Weights of a small model that answers yes/no questions on an image's attributes: muon at rate 0.0022.
Rows from block 8 of the image encoder of a small model that answers yes/no questions on an image's attributes, named by matrix and row number. Rows with one number belong to one channel. Each number is 128 + 24 x the weight over its row's rms, rounded and kept within 0 to 255. All counts start at 0. After the name is the row's rms in percent of the matrix's.
After each channel's rows are labels from the 100 images, of 14848, where the channel reaches its highest value: "strongest on" is what is common among them. Only what is clearly more common there than usual is listed. The data: simulated telescope pictures of galaxies. In brackets: how many of the 100, against the usual share in percent.
# convs0: first 3x3 conv (encoder.blocks.8.convs.0.weight, 144x144x3x3, each kernel summed), inputs 0-143
# convs1: second 3x3 conv (encoder.blocks.8.convs.1.weight, 144x144x3x3, transposed, each kernel summed), outputs 0-143

convs0.82 113 [155  66 153 110 120 143 120 143 132 117 144 141 119 117 151 115 151 125  79 148 126 114 116 155 165 140 101 155 129  99 130 106 148 121 109 103 121 124 151 105 154 102 113 105 133 135 126 134 129  87 120 167 168 130 186 104 130 122 101 122 144 115 184 157 131 111 128 145 116 103 146 154 179  89 138 120 130 111 121 140  97 137 123 112 164 113  93 103 129 181 111 112 126 140 169 125 125  51 148 139  90 132 103 127 137  92 108 147 137 151 143 106 137  87 147 157 129 148  94 130 119 122 186  97 131 162 116 131 113 117 118 108 115 162 144 119 146 118  75 131 130  97 156 162]
convs1.82 113 [167 136 130 132 145 122 152 164 111 142 120 155 139 138 189 159 153 154  89 134 115 113 162 140 148 116  67 101 139 138  86  94 125 151 153 148 132  96  94 141 138 113 121 128 129 165 148 102 100 145 135 188  78 101 171 111 131 141 138 135 136 116 131  79 106 142 136  90 151 173 124 145 103 103 141 140 111 110 123 120  67  86  97 143 122 127 131 123 144 102  96 154 114 162 167 208 133 106 143 137 101 144 135 142 157  89 116 148 103 144 150 132 120 108 125 133 137 151 153 158 128 107 134 148 133 140 118 117 144 120  94 139 151 125 110 131 140 114 129 156 137 128 107 142]
strongest on: winding: clockwise outward (60 vs 13.7); irregular (38 vs 9.4); kind: barred spiral (32 vs 9.1)

convs0.101 111 [145 139 109  97 132 128 129 122 141 148 124 132 128 135 158 136 166 137 106 111  94 119 132 117 140 170  55 121 127 136 138 113 143 124 152 140 100 138  84 113 132 126 146 158 172 130 102 109 116 135 126 135 145 132  74 131  96 104 153 156 143  71 145  93 131 150 114 142 188 116 144 104 141 138 128 129 115 108 137  97 125 103 115 122 130 130 123 105 112 133 114 168 112 132 125 176 107  96 124 121 120 128  99 138 127 146 161 169 155 155 149 156 117  99 150 114 116 132  87 102 129 155  82 118 120 170 114 148  83 131 116 141 168 161 101 126 104 108 193 139 105  88 165  73]
convs1.101 114 [151 136 129  95 131 141 130 109 113 115 104  93 107 155 130 123 100 107  96 100  89 118 137 114 122 131 153 135 109 114 145  99 172  65 117 119 155 121 125 149 185 125 121 110 136 136 111 115 119 103 164 135 112 124  89 106 117 138 144 173 128  91 143  97 152 124 145 168 121 141 137 149 105 119 133 119 116 119 120 142 128 117 130 170 108 133 163  95 125 121 101 181  80  96  49 126 137  96 142 112 164  99 107 133 139 187 159 161 152 139 144 138 124 131 128 138 143 121  80  97 139 151 129 123 132 141 133 141 108 131 102 183 144 151 121 189 119 128 154 108 128 140 114  97]
strongest on: lensed arc (43 vs 9.1); many-armed spiral (37 vs 8.9)

convs0.60 090 [ 87 156 107 113 131 128 170 134 151 105 152 117  98 148 137 106 120 116 115  95 101 122  79  90 127 124 116  86 155 109 108 115 116 121 137 131 148  99 114 107 138 118 130 128 101 121 101  94 216 135 143 148 140 142 102 139 141  97  99 150 156 185 134 155 157 170 127 122 148 130 100 161 125 123  93 140 131 175 139 120 128 108 126 165 142 127 145 141 115 102 135 147 128 128 104 144 109  99 116 131 147 111 153 148  95 124 138  88 100 119  64  89 159 113 125 120 110 178 100 172 133 131 114 114 136 142 129 103 145 105 140 128 145  78 139 123 103 124  89 114 149  85 137 154]
convs1.60 082 [106 122 140 143 154 109 122 146 124 142 140  88 191 138 119 131 117 108 139 130 141 153 114 158  88 123 130 129 124 123  87 132 148 112 106 120 110 108 118 164 110 147 146 109 154 139 143 141 139  96 151 138 121 147 144 152 165 142 102 126 160 159 124 112 120 164 106 141 144 155 157 151 100 150 107 151 184 121 132 140 153 175  99 114 116 155 101 115 123 111 145  84 131 161  92 136 115 172 114 130  86 147 156 113  92  97 134 121 137 149 120 113 120 181 130 100 141 177 107 151 135 115 131 116 137 161 116 153 167  95 107 149 151 181 154 130 116 146  94 204  90 113 146 129]
strongest on: two-armed spiral (73 vs 9); winding: clockwise outward (62 vs 13.7); tilted (50 vs 18.3)

convs0.88 089 [101 140 132 109  63 108 111 126 140 122 123  63 163 133 128 110 159  86 114 118 150 141 116 138 100 158 139  67 115 132  94 118 126  99 138 146  96 112 113 147 121 135 127 135 141 112 148 103 122 111  75 144 154 168 128 112 123  80 137 128  89  97 117 137 132 137 114 115 130 142 131 147 123 108  82 182  85 135 113  97 128 117  98 134 130 129 135 154 131 146 125 114 114 147 128 189  99 124  84 140 137 135 164  87 108 179 162  72 108 112 123 122 105 141 128 157 148 110 129 114 156 117  69 110 102 140 155 139 128 134 128 115 141 135 155 164 125  99 148 136 139 127 147  98]
convs1.88 106 [145 131 119  77 125 147 127 102 122 120 142 146 137 110 145 142 148 115 146 108 122 139 106 115  85 146 111 126 132  97 134  99 163 125 110 132 109 122 133 108 139 164 128 147 117 137 143 114 169 121 130  88 142 154  98 130 110 111 175 121 110 120 173 129 203 123 108 124 138 123 157 152 129 135 136 139  97 138 117 139 125 123 146 137 112 171 120 131 123 135 140 156 116 108  74 149  83 104 108 110 128  81 104 138  99 177 125 178 146 188 147  99 135 159 143 146 174 157 126 133 125  93 124 149 136 132 128 139 141 160 136 127 119 106 139 130 156 142 162 140 154 169 192  59]
strongest on: lensed arc (74 vs 9.1)

convs0.11 073 [118 196 106 158 133 140 130 141 144 127 106 121 137 111 129 143 145 145 182 120 153  90 148 167  93 129 135 100 138 142 104 136  94 123 140 134 136 121  73 126 137 131 123 121 132 114 122 155 118 104  72 107 105 123  78 113 130 112 153 149 148 136 133 171  91 118 175  90 124 134 110 104 128 163 118 120 145 143 152 132 135 163 146 133 127  65 126 128 153 140 152 133 125 135 141  96 148 144 113 127 151 106  94 156 102 116 163 143 139 117 158 133 150 131 183 134 100  70 123 137 121 131 109 127 110 131 103 121 145 145 147 115 136  84 115  92 167 114 160 118 139  70 118  71]
convs1.11 093 [119 165 116 161 163 117  97 152 168 129 107 168 125 154 121 135 126  97  80 120 141  70 123 140 156 110  89 152 123 143 104  99 120 131 126 136 125 155 128 160 113  96 191 152 147 129 110 134 117 139 115 150 162 133 161 146 105 135 124 106 101  85 164  98 120 130  95 115 153 111 128 161 129 112 100 130 143 141 147 118 121 142 173 137 165 136 132 154 172 118 146 146 150 145 149 154 149 147 108 156 127 149 151 132 138 114 134 111 158 133  97 120 124 154 161 107 154 131 137 165  88 139 105 114 141 147 106 155 125 117 107 147 121 123 141 134 106 117 171 154 141  27 133 140]
strongest on: many stars (83 vs 34.9)

convs0.138 075 [132 128 124 126 109 152 133 149 154 112 135 119 113 117 124 149 145 133 149 124 113 120  91 156 107 138 114 124 133 138  72 148 141 120 138 123 117 170  92 144 114  85 129 138  78 113 120 179 111 146 139  83 160 177 107 101 175 147 126 127 107 155 138 111 160 113  98 163 161 116 123 122  97  91  61 123 135 153 148 128 125 119 133 143 184 142 119 110 114 128 159 127 137 168 121 116 144  91 121 144 126 107 132 118 151  82 127 118  99 145 142 111 179 130 136 116 119 121 106 155 104 125 166  96 136 110 157 104 123 175 129 114 123 134  77  88 118 175 107  97 116 119 124  75]
convs1.138 076 [102 108 143 106 114 116 119 127 127 159 144 137 114 126 126 146 133 137 105 116 124 123 128 118 127  98  97 148  86 133 113 121 151 154 106 148 108 151 153 161  99 129 173 155 114 130 119 137 171 140 100 125 160 148 151 122 161 106 143 110 106 204 131 129 168 165 162 165 140 124 152 109 154 114 154 107 114  89 144 136 150 169 174 134 184 128 103  96 139 127  95 132  97 143 109 120 166 171 146 144 147 139 118 123 104  89 160 145 109 133 146 140 118  99 179  92 135  89 166 126 141 153  78 103 163 124 136 104 135 178 112 129 119 113 102 133 122 127 114 162 119 101 152 131]
strongest on: round elliptical (65 vs 8.9); bright star with spikes (53 vs 25.5)

convs0.121 089 [128 138 132 131 108 114 175 125  81 150 107 182 152 135 138  95 162 110  99 115 171 106 137 143 108 123 156  97  95 146 133 157 168 124  69 132 130 167 129 136 127  99 147  80 121 106 134 138 105 126 124 119 130 122  87 146 120 131 110 107 146 136 117  78 142 105 115 165  92 156 108 161 112 126 121  90 157 117 121 109 142 111 111 164 134 167 125 135  92 103 105  90  80 143 119 111 114  79 122  95  91 149  88 144 127  82 126 149 150 150 139 129 130 137  72 112 163 115 148 115 147 137 111 117 119 120  95 141 132  92 103 124 135 131 116 129  97 114 153 125 137 103  83 106]
convs1.121 099 [ 89 148 159 134 118 149 112  75 150 114 152 142  86 193 136 145 149 122 137  71 116 113  88 170 146 140 170 110 138  78 123 112 148 149 123 102 155  85 138 161 124 113 165 117  96 132 113 130 106 140 113 167 120 157 133 108 136 126 136 119 109 112 180 145 173 154 178 153 125  93 181 121 100 115 160 115 150 149  90 125 119 160 137 119 114 181 123 109 167 121 113 124 117 137 126 137 130 112 131 128 136 105 131 126 112 111 154 173 174 150 145 126 136 121 109 127 144  89 121 163 127 139 139 109 133 127 139 162 165 147 139 143 155 131 165 131 148 126 154 144 142 131 147 120]
strongest on: winding: anticlockwise outward (46 vs 13.4); two-armed spiral (42 vs 9); kind: barred spiral (37 vs 9.1)

convs0.80 093 [154 161 126 119 123 160 150 114 119 115 145 140 169  82 148 141 160 126 154 139 119 110  98 102 115 146 136 111 104 118 103 115 107 140 138 121 163  90 158 132 127 115 140 129 105 133 141 147 122 135 160 167 144 117  89 113 106 109 146 144 161 214 118 148 131 136 110 136 156 106 126 110 134 105 105 120 151 163  80 124 130 126 118 102 124  98 123 147 124 115 154 128 168 131 114  86 134 116 112 115 133 146 172 149  83 119 157 127 142 151 141  43 151 153 117 107 137 125 114 166  93 103 119 117 105 161 119 149 163 148 108 125 105 134 160 174 146 114  76 134  95 125 131 165]
convs1.80 077 [133 173 128 165 155 136  96 127 156 119 183 129  82 146 129 158 151 103 163 142 135 146 130 114  70 190 154 147 153 121 132 151 133 143 118  77 122 136 127 138 144 171 156 107  89 112  80 139  98 129 171 109 108 116 157 126 139 128 108 114 177 135 116 128 125 187 140 127 137 130 152 139 134 125 105 167 129 117  97 127 155 149 142 151 111 151 181 131 119 118 122 116 134 161 148 123 106 144 158 132 159 124 188 124  96 111 163 106 124 116  99 106 148 164 146 112 151 118 148 131 127 128 159 125 101 144 171 102 148 158 131 136 150 164 150 119 142 141 133 156 133 117 133 161]
strongest on: edge-on disc (44 vs 9.3); barred spiral (42 vs 9.1)

convs0.105 074 [123 140 100 127  86 126 101 123 152 111 112 153 136 153 110 125 117 129  94 134 116 159 110 110 135 140 143 141 150 133 141 100 159 161  98  88  93 114 125 100 130 133 108 124 159 124  86 125 109 156 109 147 172 151  83  70 117  96 133 155 127  97  93 139 139 117  99 104 149  77  95 113 154  63  93 124 128 139 134 141 133 127 126 127 142 110  46 115 151 133 169 143 111  95 114 162 132 143  88 120 122 123  73 136  94 141 156 134 154 125 146 155 109 130 145 113 145 133  96 122 164 120 123 100 147 138 123 128 132 131 130 145 152 127 122 126  78 143 143 142 118  77 162 100]
convs1.105 081 [151 128  84  88  55 159 104 106 131 139  92 127 139 127 160 140 141 130 130 106 140 105  96 136  97 165 113 147 114  96 147  64 169 120 134 117  97 133 140 146 113 136 139 142 162 146 119 137 162 115 115 141 124 140 101 156 141 103 136 131 126 171 139 123 139 148 119 187 153 133 158 124 142 144 160 153 111 140 160 100 150  99 141 140 152 137 112 127 119 147 148 119 133 128 120 128  75  90 130 123 148  86 150 130  93 147 184 115 129 161  90 121 166 120 161 132 155 111  71 150 135 106 118 120  92  92 127 138 152 135 128 146  98 156 152 169 145 117 117 114 148 112 159 127]
strongest on: lensed arc (63 vs 9.1)

convs0.81 097 [196 156 141 124 126 130  85 110 109 210 138 159 133 143 127 120 142  95 134 155  87 132 159 134  99 143 127 173 151 150 129 146 152 137 139 125 158 102 143 164 150 122 123 118 157 125 110 168 121 164 147 115 121 131 129 122 159 127 114 126 123 153 116 139 148 135 123 147  95 140 111 108 136 135 160 119 177 111 114 110 168 107 113 144  91 177 100 114  95 143 147 121 167 124 158 178 136 161 143 161 130 126 131 110 138  97 135 143 145 159 132 133 101 123  88 114 119 169 118 142 171 159 134 135 166 155 117 104 116 152 123 148 182 140 132 120 113 167 141 150 126  98 153 167]
convs1.81 095 [152 121 122 144 138 141 125  63 110 107 123 115 149 154 118 176 118 146 117 145 122 122 161 163 126 147 106 128 143 178  81 176 145  81  93 154 148 146 131 151 167 128 141 115 134 141 115 123 120 128 112 125 107 165 119 112 117 148  93  86 145 108 119 136 139 111 118 111  97 169 142 172 125 146 119 179 163 119 110 142 121 156 144 174  91 143 131 117  84  83 123 114 135 134  89 140 151 133 150 159 131 176 160 107 138 131 103 139 140 136 148 142  84 112 137 111 124 175 126 146 149 156 135 171 173 102 117 100 157 110  90 149  94 137 138  98 141 135 136 134 122 133 112 104]
strongest on: round elliptical (84 vs 8.9)

convs0.100 102 [149 155 128 175 153 101 114 124 165 140 144 115 175 113 126 139 131 150 115 100 120 130 133 124 135 108  76 123 155 120  96 113 159 133 128 128 140 114 109 118 128  98 156 158 109 110  95 160 182  85 142 163 138 157 104 133 174 143  96 111 112 159 123  99 117 104 111 100 137 150 120 132 126  84  84 175 133 118 151 130 116 132 156 124 123 136 136 132 129 134 120 152 130 120  82 114 146 144 128  55 170 139 146 129 152 162 147 161 158 116 105 138 125 136 166 117  95 143  81 122 134 146 134 150 142  91 187 149 125 112 114 153 131 130 181 137 113 125  92 125 161  97 153 122]
convs1.100 096 [113 145 136  87 111 145 106 125  85 136 104 121 147 120 165 121 132 159 119 125 129 138 141  90 126  97 124 166 143 181 100 148 109 147 131 135 107 136 165 129 116 111 118 145 130 160 128 132 129 134 137 140 140 133 182 126 122 140 115 108 122 161 128  98 113 116 112 121 181 167  79 138 116 122 121 171 163 158 185 158 114  88 147  88 140 104 164 121 127 108 137  92 104  89 136 158 153 165 139 133 162 158 179 136 107 113 142 108 143 156 117 160 126 178 133 139 132 122 153 136 132 130 113 130 144 139 157 120 168 106 146 128 148 106 161 181 104 157 111 185 143 102 149 143]
strongest on: edge-on disc (54 vs 9.3); barred spiral (43 vs 9.1)

convs0.59 114 [105 127 152 121 134 118 126 140 121 174 142 121 123 134 164 112 121 116 118 186 131 123 107 141 173 138 124 108 105 150 118 154 129 126 113 130 112 113 124 154 135 152 107 141 153 123 170 116 226  84 138 145 150 116 116 173 112 137 125 152 185 146 170 129 156 122 157 147 115 145 117 182 164 124 120 140 105 127 132 117  92 106 130 133 117 143 139  87 102 183 123 136 153 156 120  98 137 112 111 163 131 134 156 125 107 114 139  76 124 140  99  94 118 135 122 125 116 219 136 113 121  97 134 147 146 109 109  99 117 132 119 112 106 129 139  94 137 110  99 138 110 148 129 125]
convs1.59 111 [124 163 143 132 162 128 135 122 140 150 152 157 142 128 127 118 140 143 164 127 111 138 142 117 132 127 101 116 106 167 135 142 149 117 117 179 121 110  86 137 145 166 110 152 128 136 121 120 133 132 125 149 112 129 148 150 139 127  89 119 152 133 167  72 139 110 124 154 141 147 131 150 119 156 122 160 139 106 132 128  77 128 153 129 158 126 123  91 116 154 178 123 108 183 130 157 107 127 123 157  86 147 125 149 125 118 153  83 117 115 108  99 137 151 131 118 128 185 142  72 141 121 121 129 166 150 119  95 174 148 126 119 140 174 150  84 131  81 136 122  78 142 117  50]
strongest on: winding: clockwise outward (60 vs 13.7); tilted (55 vs 18.3); barred spiral (38 vs 9.1)

convs0.43 074 [108 120 114 138 127 110 157 104 160 131 154 149  93 164 102 107 121 115  98 130 135 185 121 109 128 120 154 152 180 105 129  92 149 154  90 144  91 117 139 169 139 127  95 139 123 102 159 136 150 143 123 128 146 148 104  80 154 148 127 126 142 117 140  99 142 146 130 142 134 116 156 109 157 127 114  97 105 146 113 123  82 118 140 208 125 134  93 111  97  88 134 155 126 142 123 147 135 131 121 144  92 152 141 144 145 129 106 100 104  90 115 175 123 140 131  86 160 127 104 139 132 152 151 116 180 115 149 146 156 122 111 120  70 110 105 130 143  71 139 109  80 125 125 116]
convs1.43 078 [164 147  90 137 120  99 135 133 124 178 117 141 174 160 146 182 101 162 113  97 131  77 122 127 143 115 130 129 168 143 146  82 130 135 117 157 123 138 151 141 151  86 149 134 104 124 100 132 146 148 112 143 159 116 110 156 165 113 137 136  93 150 135 162 135 122 156 162 136 138 182 141 132 105 161 105 136 126 154 101 183 109 104 150 140 123 112 121 113 115 152 131 123 125 142 130 152 119 118 125 107 116 122 146 137 136 155  75 115 117 110 141  75  98 146  83 116 156 123 133 106 120  92 130 122 124 119 139 146 115 154 144 161 187  80 160 146 142 130 141 135  59 120 131]
strongest on: round elliptical (64 vs 8.9); many stars (63 vs 34.9)

convs0.106 113 [188 114 104 123 144 164 115 119 132 147 124 143 168 127 157 128 133 104 117 160 144 112 124 114 135 153 116 134 150  99 136  83 147 117 127 114 141  97 155 128 175 159 135 133 127 112 149 176 205 121 165 105 131 147 125 119 124 107  92 150 166 120 144 127 155 167 181 166  91 130 141 137 120 102 115 127 155 160 137 143  99 149 126 122 150 165 120  93 129 140 120 118 117 147 166 146 147 141 139 182 142 142 161 131  68 117 137 120 131 121  80 138 118 117 137 132 115 165 105  95 140 111 113  94 124 166 108 112 124  94 133 134 151 125 113  85 177 112  91 126 121 117 157 130]
convs1.106 106 [155 162 153 115 129 123 106 106 152 113 152 130 140 135 105 126 132 121 130 155 141 123 153 119  91 155 100 140 123 119 101 126 112 111 127 137 122 132 109 148 150 114 133 126 102 152 114  87  88 123 102 128  89 153 137 147 125 120  98  98 153 124 107 157 133 122 122 128 110 201 156 166 125 127 128 157 125 120 106 129  74 129 115 132 126 134 154 114  79 128 128 125 102 182 105 170 105  94 117 167  94 164 143 117 122 155  69 118 118 117 107  99 116 129  95 103  83 187 117 120 167 131 122 128 194 117 129 151 155 114 107 126 166 153 152  87 127 162  90 154 112 134 117 110]
strongest on: two-armed spiral (53 vs 9); tilted (44 vs 18.3); winding: clockwise outward (44 vs 13.7)

convs0.50 126 [133 146 100 147 135 121 124  98 146 144 122 130 127 147 131 108 104 131 118 114 185 110 130 144 101 170 117 125 125 113 143  97 131 163 149 112 119 135 190  80 129 103 125 148  85 144 126 168 115 126 128 148 142 129 182 103 123 150 119 126 100 185 123 177 150 133 107 114 125 120 155 149 140 150 158 127 133 178 130 118 102 137 135 148 120 109 130 162 142 107 137 119 141 172 157 198 154 124 138 123 172 141 133 137  89 137 138 104 145 167 135 144  91 141 119 109 138 115 123 151 134 107  64 110 134 137 120 143 164 100 143 122 181 108 112 121 148 113 168 148 141 103 133 182]
convs1.50 115 [124 113  97 154 122 105 173 153 122 158 114  59 128 136  95 129  78 138 135 133 161 146 123 175 136 158 128 135 106 107  93  83 109 154  96 122 131  86 152 104 133 147 144 125 121 172 168 157 106 147 104 122 129 136 136 148 146 144 144 148 115 157 126 165 127 122 132 135 148  93 145 156 135 160 149 112 124 149 150 162 136 129 153 130 108 158 125 108 125 127 145 118 169 154 161 138 124 159 120 143 130 133 115 128 134 124 122 104 125 185 162 138 142 165 113 164 130 135 126 225 133 126 121 113 116 122 165 146 178 127  76 161 125 120 108 134 140 126 131 145 159 135 150 146]
strongest on: round elliptical (76 vs 8.9)

convs0.51 112 [183 124 114 112 153 149 109 106 126 209 150 115 149 129 108 137  98 139 117 143  46 139 125 149 165 155 107 149 135 169 147 103 141 116 109 112 113 159 152 120 128 174 112 119 134 140 126 142 225 152 139 109 134 130 124 135 124  83 123 130 155 142 133 164 115 151 126 140 102 107 142 141 130 142 132 125 161 141 117 118 140 125 113 107 127 157  88 111  88 141 117 115 139 129 196 129 121 177 146 168 122 108 165 121 116 126 126 133 150 130 101 133 149 133 124 121 142 152  83 137 129 106 115 130 153 139 160 101 130 124 140 131 136 131 168 148 122 111 155 166 119  99 118 140]
convs1.51 110 [145 126 129  95 141 181 123 115 127  76 142 110 178 136 159 124 150 128 131 160 159 131 118 136 124 126 119 158 118  91 137 118 136  87 139 118 133 132 113 146 133 169 150 107 119 131 137  95 142 116 155 111 130 134 135 185 131 110 113 104 169 158 156 114 155 154 123 132 103 187 152 178  92 145 139 170 143 146 107 143 128 153 129 127 111 147 156  97 132 145 133 122  76 141 109 146 111 100 105 168 110  99 137 117 113 118  92  97 107 125 137 120 146 152 103  83 117 170 105 162 141 136 127 143 158 112 134 104 175 111 135 130  96 137 106 137 143 143  64 178 125 142 129  88]
strongest on: winding: anticlockwise outward (86 vs 13.4); tilted (81 vs 18.3); barred spiral (43 vs 9.1)

convs0.126 094 [121 133 120 121 132 113 166 136 125  85 114 138 129 171 176 148 118 121 143 111  85 106 143 100 125 121 110 122 126 146  89 111 167  83 137 125 120 140 131 176  97 153 109 144 211 127  71 141 139  92 155 146 147 131 121 160 106 156 113 152 108 102 130 135 123 152 126 138 139 116 102 107 134 157 114 102 110 117  93 138 120  84 120 111 104 145 100 141 134 124 122 107 136 158 124 183 121 142 134 130 131 103 126 139  73 114 140 144 122 168 125 138 114 126  98 133 146 128 103 197 156 103 177 107 134 159 121 130 130 138 163  86 151 150 147 158  93 123 154 119 148 127 161 142]
convs1.126 086 [139 113 150  93 139 167 129 108 134 115 117 107 159 132 128 165 114 112 136  99 109 170 133 144 103 156  89 130 114 149 133 149 171  87  81 109 117 126 137 132 143 114 168 102 133 140 120 155 137 129 142  99 145 140 102 119 110 113 116 117 130 147 132 105 172 153 162 164 137 195 156 127 141 129 131 168 169 103 107 137 137 109 149 149 117 179 132 109 102 101 126 140 125  89  82 153 153 143 181 142 156 116 135 135 103 136 144 150 154 122 166  80  94 127 128 118 148 111  80 110 122 129 178 147 132 102 140 157 154 130 116 161 114 148 162 157  94 117 133 161 125 145  87 116]
strongest on: round elliptical (58 vs 8.9)

convs0.112 089 [ 96 111 105 134  70 121 140 144 125 156 154 120 107 107 124 125 106 105 152 136 139 119 154 155 172 113 140 120 146 136 145 145 137 122 138 137 123 118 133 100 129 140  74 116  66 176 161 151  71 148 145 145 102 127 141 127 115 164 153 143 151 147 130 150  80  78 102 119 113  95 128 122 154 108  92  89 137 101 120  94 150 133 149 104  95 129 124 150 157 151  98 150 157  99 129 180 121 110 103 127 132 131 116 163 134 131 148  91 122 125  79  87 167 114 134 138 128 162 151 128 146 105 120 147 128 145  89  89 138 127 119 124 145 158  90 143 135 130 163 107 123 155 104  87]
convs1.112 087 [166 145 123 165 118 139 129 182  78 144 118  93 173 132 104  93 117 148 131 140  93 138 155 115 158  85 134 121 126 156 111 132  84 139 161 165 161  99  78 109 141 149 137 125 130 156 130 139 135 102 154 164 145 109 147  91 137 159 150 177 157 125 141 108 120 172 106  83 188 105 103 137 151  94  82 123 107 115 118 120 129 103 155 147 119 110 127 107 116 122 108 123 145 101 162 152 133 154 114 131 144 119 139 147 129 167 146 124 109 180 121 140 134 123 149 162 156 130  72 147 101 146 119 119 152 132 124  97 116 176 105 124 147 118 129 131 115 100 122 128 134 139 135 142]
strongest on: irregular (46 vs 9.4); tilted (45 vs 18.3); kind: two-armed spiral (30 vs 9)

convs0.53 115 [116 139 126 127 117 143 165 152 129  98  99 109 123 151 148 129 140 113 152 130 152 103  95  94  97 149 136  88  96 118  98 134 114 127 160 119 120 122 138 121 133 135 127 137  94 179 179 133  95 110 115  90 132 142 114 138 120 154 150 145 139 141 121 196 115 179 123 134 174 112 127  95 134 107 103 158 109 173  95 111 148 119 110 153 148 116 101 131 142 115 117 124 170 116 131 126 120  97 117 103 126 116 112 131  78 167 144 113 101 133  95  97 112 130 119 146 166 104 110 135 119  73 132 114 110 139 126 116 182 128 143  91 161  75 126  71 165  93  94 140 146 130 116 120]
convs1.53 120 [161  92 127 157 118 102 112 130 138 129 128  99 137 151  82 141 177  64 139 110 141 161 124 105  70 188 126 113  83 109  98 126 179 164 119 137 114 133 124 129 140 119 125 133 133 114 112 120 132  97 153  77 139 147 139 135 137  91 118 123 128 138 114 131 159 128 134 128 132 126 141 114 124 116 102 138 107 122 128 153 116 141 102 109 147 152 159 143 136  91  97 174 167 135  96 168 126 165 130 113 100 109 159 131  80 141 155 157 117 160 107 108 132 169 100 141 144 142  92 171 133 105 171 104 108 142 148 150 141 111 154 112 136 148 154  94 116 134 127 165 169 128 138 153]
strongest on: two-armed spiral (99 vs 9); winding: clockwise outward (84 vs 13.7)

convs0.77 110 [132 144  94 118 124 136 135 104 122 158 119 143 110 115 160 131 134 141 177 118 125 107 140 160 199  70 137 124 157 138 144 110 128 167 133 107 133 132  94 136 109 106 152 139 113 133 106 138 144 176 120 197 132 107 150 141 126 156  86  76 117 132 117  96 126  91 131 132 160 126  83 139 134 142 138 120 164 115 147 104 179 137 111 125 144 105 153 144 136 159 129  98 147 127 158  94 149 159 129 121 140  97 107  84 188 115 141 139 144  98 161 126 142 140 105 132  86 135 148 151 159 110 143 100 171 126 123 132 109 177 138 139  76 132 137 155 153 139 127 144 131 140 117 128]
convs1.77 103 [142 133 136 140 151 122 113 143 115 115 119 148 139 111 162 136  83 152 103 138  69 164 139 138 147 113 124 115 103 133 150 138  81 140 111 133 139 111 120 192 114 152 120 115 129 141  96 121  98 156 110 165 113 134 100 135  91 141 127 108 144 150 139  84 155  96 169 149 126 130 116  72 131 126 167 136 139 113 157 129 113 155 140 136 138 130 126 110 122 159  95  86 100 141 131  65 152 129  68 104 148 138  91 159 165 122 129 127 126  76 139 152 134 117 124 141 155 124 112 121 150 185 134 141  82 166 139 121  68 158 118 130 135 128 138 115 114 114 155 152 124 165 138 134]
strongest on: irregular (99 vs 9.4)

convs0.8 101 [160 141 116 118 136 135 108 120  89 155 123 176 133 124 134 119 189 128 135 131 109 119 116 151 178 118 148 112 131 100 127 136 141 118 102  77 125 147 131 101 143 134 141 137 118 169 132 158 123 101 113 170 109 133 108 148 120 105 100  93 141  96 128 111 145  81 137 143 104 121 150 115 164 134 173 114 110 164 134 157 156 137 100 129 154 123 133 125  77 155 121  96 128 108 165  54 131  97 119 144 108 107 102 114 152 129 114 135 143 100 159  94 115  83 107 149 134 124 127 129 141 105 129 109 102 135 101 129  82 126 134 127  61  85 135 132 137 126  69  98 154 140 142 149]
convs1.8 103 [112  91 146 186 183 138 133  72 118 123 155 136 137 150 182  91 133 110  92 151 126 114 147 103 129 126 118 113 140 112 147 104 110 170 163 146 151 119 130 174 128 118 115  89 129 162 116 102  98  97 143 160  92  81 138 110 109 155 111 123 156 139 143 108 126 104 154 128 114 135 142 105 128 119 175 143 138 106 122 152 109 132 125 127 135 139  92 130 149 150 115 132 142 151 158 116 132  94 110 162 130 155  87 127 144 133 134  85 120  89 124 151 106 122  83 129 146  85 177 146 103 160 147 118 104 150 140 124 131 163 104 103 105 159  94 164 106 105 144 145 121 108 107 102]
strongest on: irregular (71 vs 9.4); small (49 vs 23.9); kind: barred spiral (25 vs 9.1)

convs0.42 088 [116 111 143  92 105 170  94 137 125 145 136 145 122 122 119 108 126 118  90 140 163 126 131 110 160 119 121  98 134 125 138 121 170 140 119  75 133 210 122 124 146 109 125 136  88 154 145 161  94  93 131 127 127 152 126  99 102 128  98 127 123 110 138 157  95 105 123 128 123 115 158 145 185 163 139  85  87 137 126  67 138 120 124 133 133 188  86 150 122 127 147 120 117  99 142 142 147 128 120  95 128 154 130 146  79 122 148  99 162 133 123 145 124 132 168 134 133 126 108 107 142 139 140 126  88 133  97  78 141 118 131  80 141 117 149 142  91  73 109 133 119 135 110 149]
convs1.42 100 [114 134 116 139 122 122 162 113 124 124 136 172 143 147 103 143 120 116 108 113 119  69 144 156  94 103 130  99 114 141 209 143 134 159 115 110 105 114 109 170 129  76 181 156 129  89  89 130 107 134 124 108  98 165 104 118 149 130 133 148 146 132 136 137 114 121 142 155 128 112 193 131 126 101 173 141 163 162 128 112 137 104 155 149 104 134 115 130  99 136 115 171 108 141 133 162 159 124 112 118  87 143 125 117 167  89 121 135 123 113 130  84 164 144 124 128 114 128 136 111 111 140 108  73 146 137 105  98 155 128 112 113 158 163  92 119 111 118 156 164 138 111 152 145]
strongest on: two-armed spiral (27 vs 9); merging pair (26 vs 8.9)

convs0.104 079 [134  93 117 176  59 140 137 127  97  91 119 139 122 121 144 148  99 156 136 101 153 143 119 128 146 118 108 148  83 119 119 146 117 123  51 111  99 178 152 145 114 108 128 132 138 118 133 120  76 112 148 119 154 131 111 163 119 129 110 131 115 168 132  59 148 147 110 145 100 133 103  97 144 111 128 100  62 134 155 122 113 106 158 144 154 123 107 118 134  88 116 120 132 156  97 114 137 113 171 115 109 128 137 119 125 109 152 122 138 129 119 173 130 109 190 116 137 110 125 114 115 136 162 104 107 115 117  76 142 126 139 107 112 117 145 123 130 134 146  98 123 123 119  68]
convs1.104 091 [141 138 103 112 107 112 129 137 122 113 124 142 145 131 118 121 145  92 123  87 138 120 136  62 148 136  93 162 120 144 157 112 146 122 149  93  98 159 114 104  74  88 158 144 151  74 140 158  76 148 115 113 128 119 132 162 111 121 151 145 116 173 107 177 159 132 113 160 126 159 149 123 138 148 131 114 107 161 116 126 145 157 164 107 116 121 105 124 152 156 123 122 133 109 130 131 173 148 141 139 102 111  85  84 151 123  98 167 120  94 121  90 132 122  98 106 158 109 156 109 146 100 162 152 157 131  96 144 121 186 134 125 142 115 121 145 141 113 183  99 131 124 139 133]
strongest on: lensed arc (99 vs 9.1)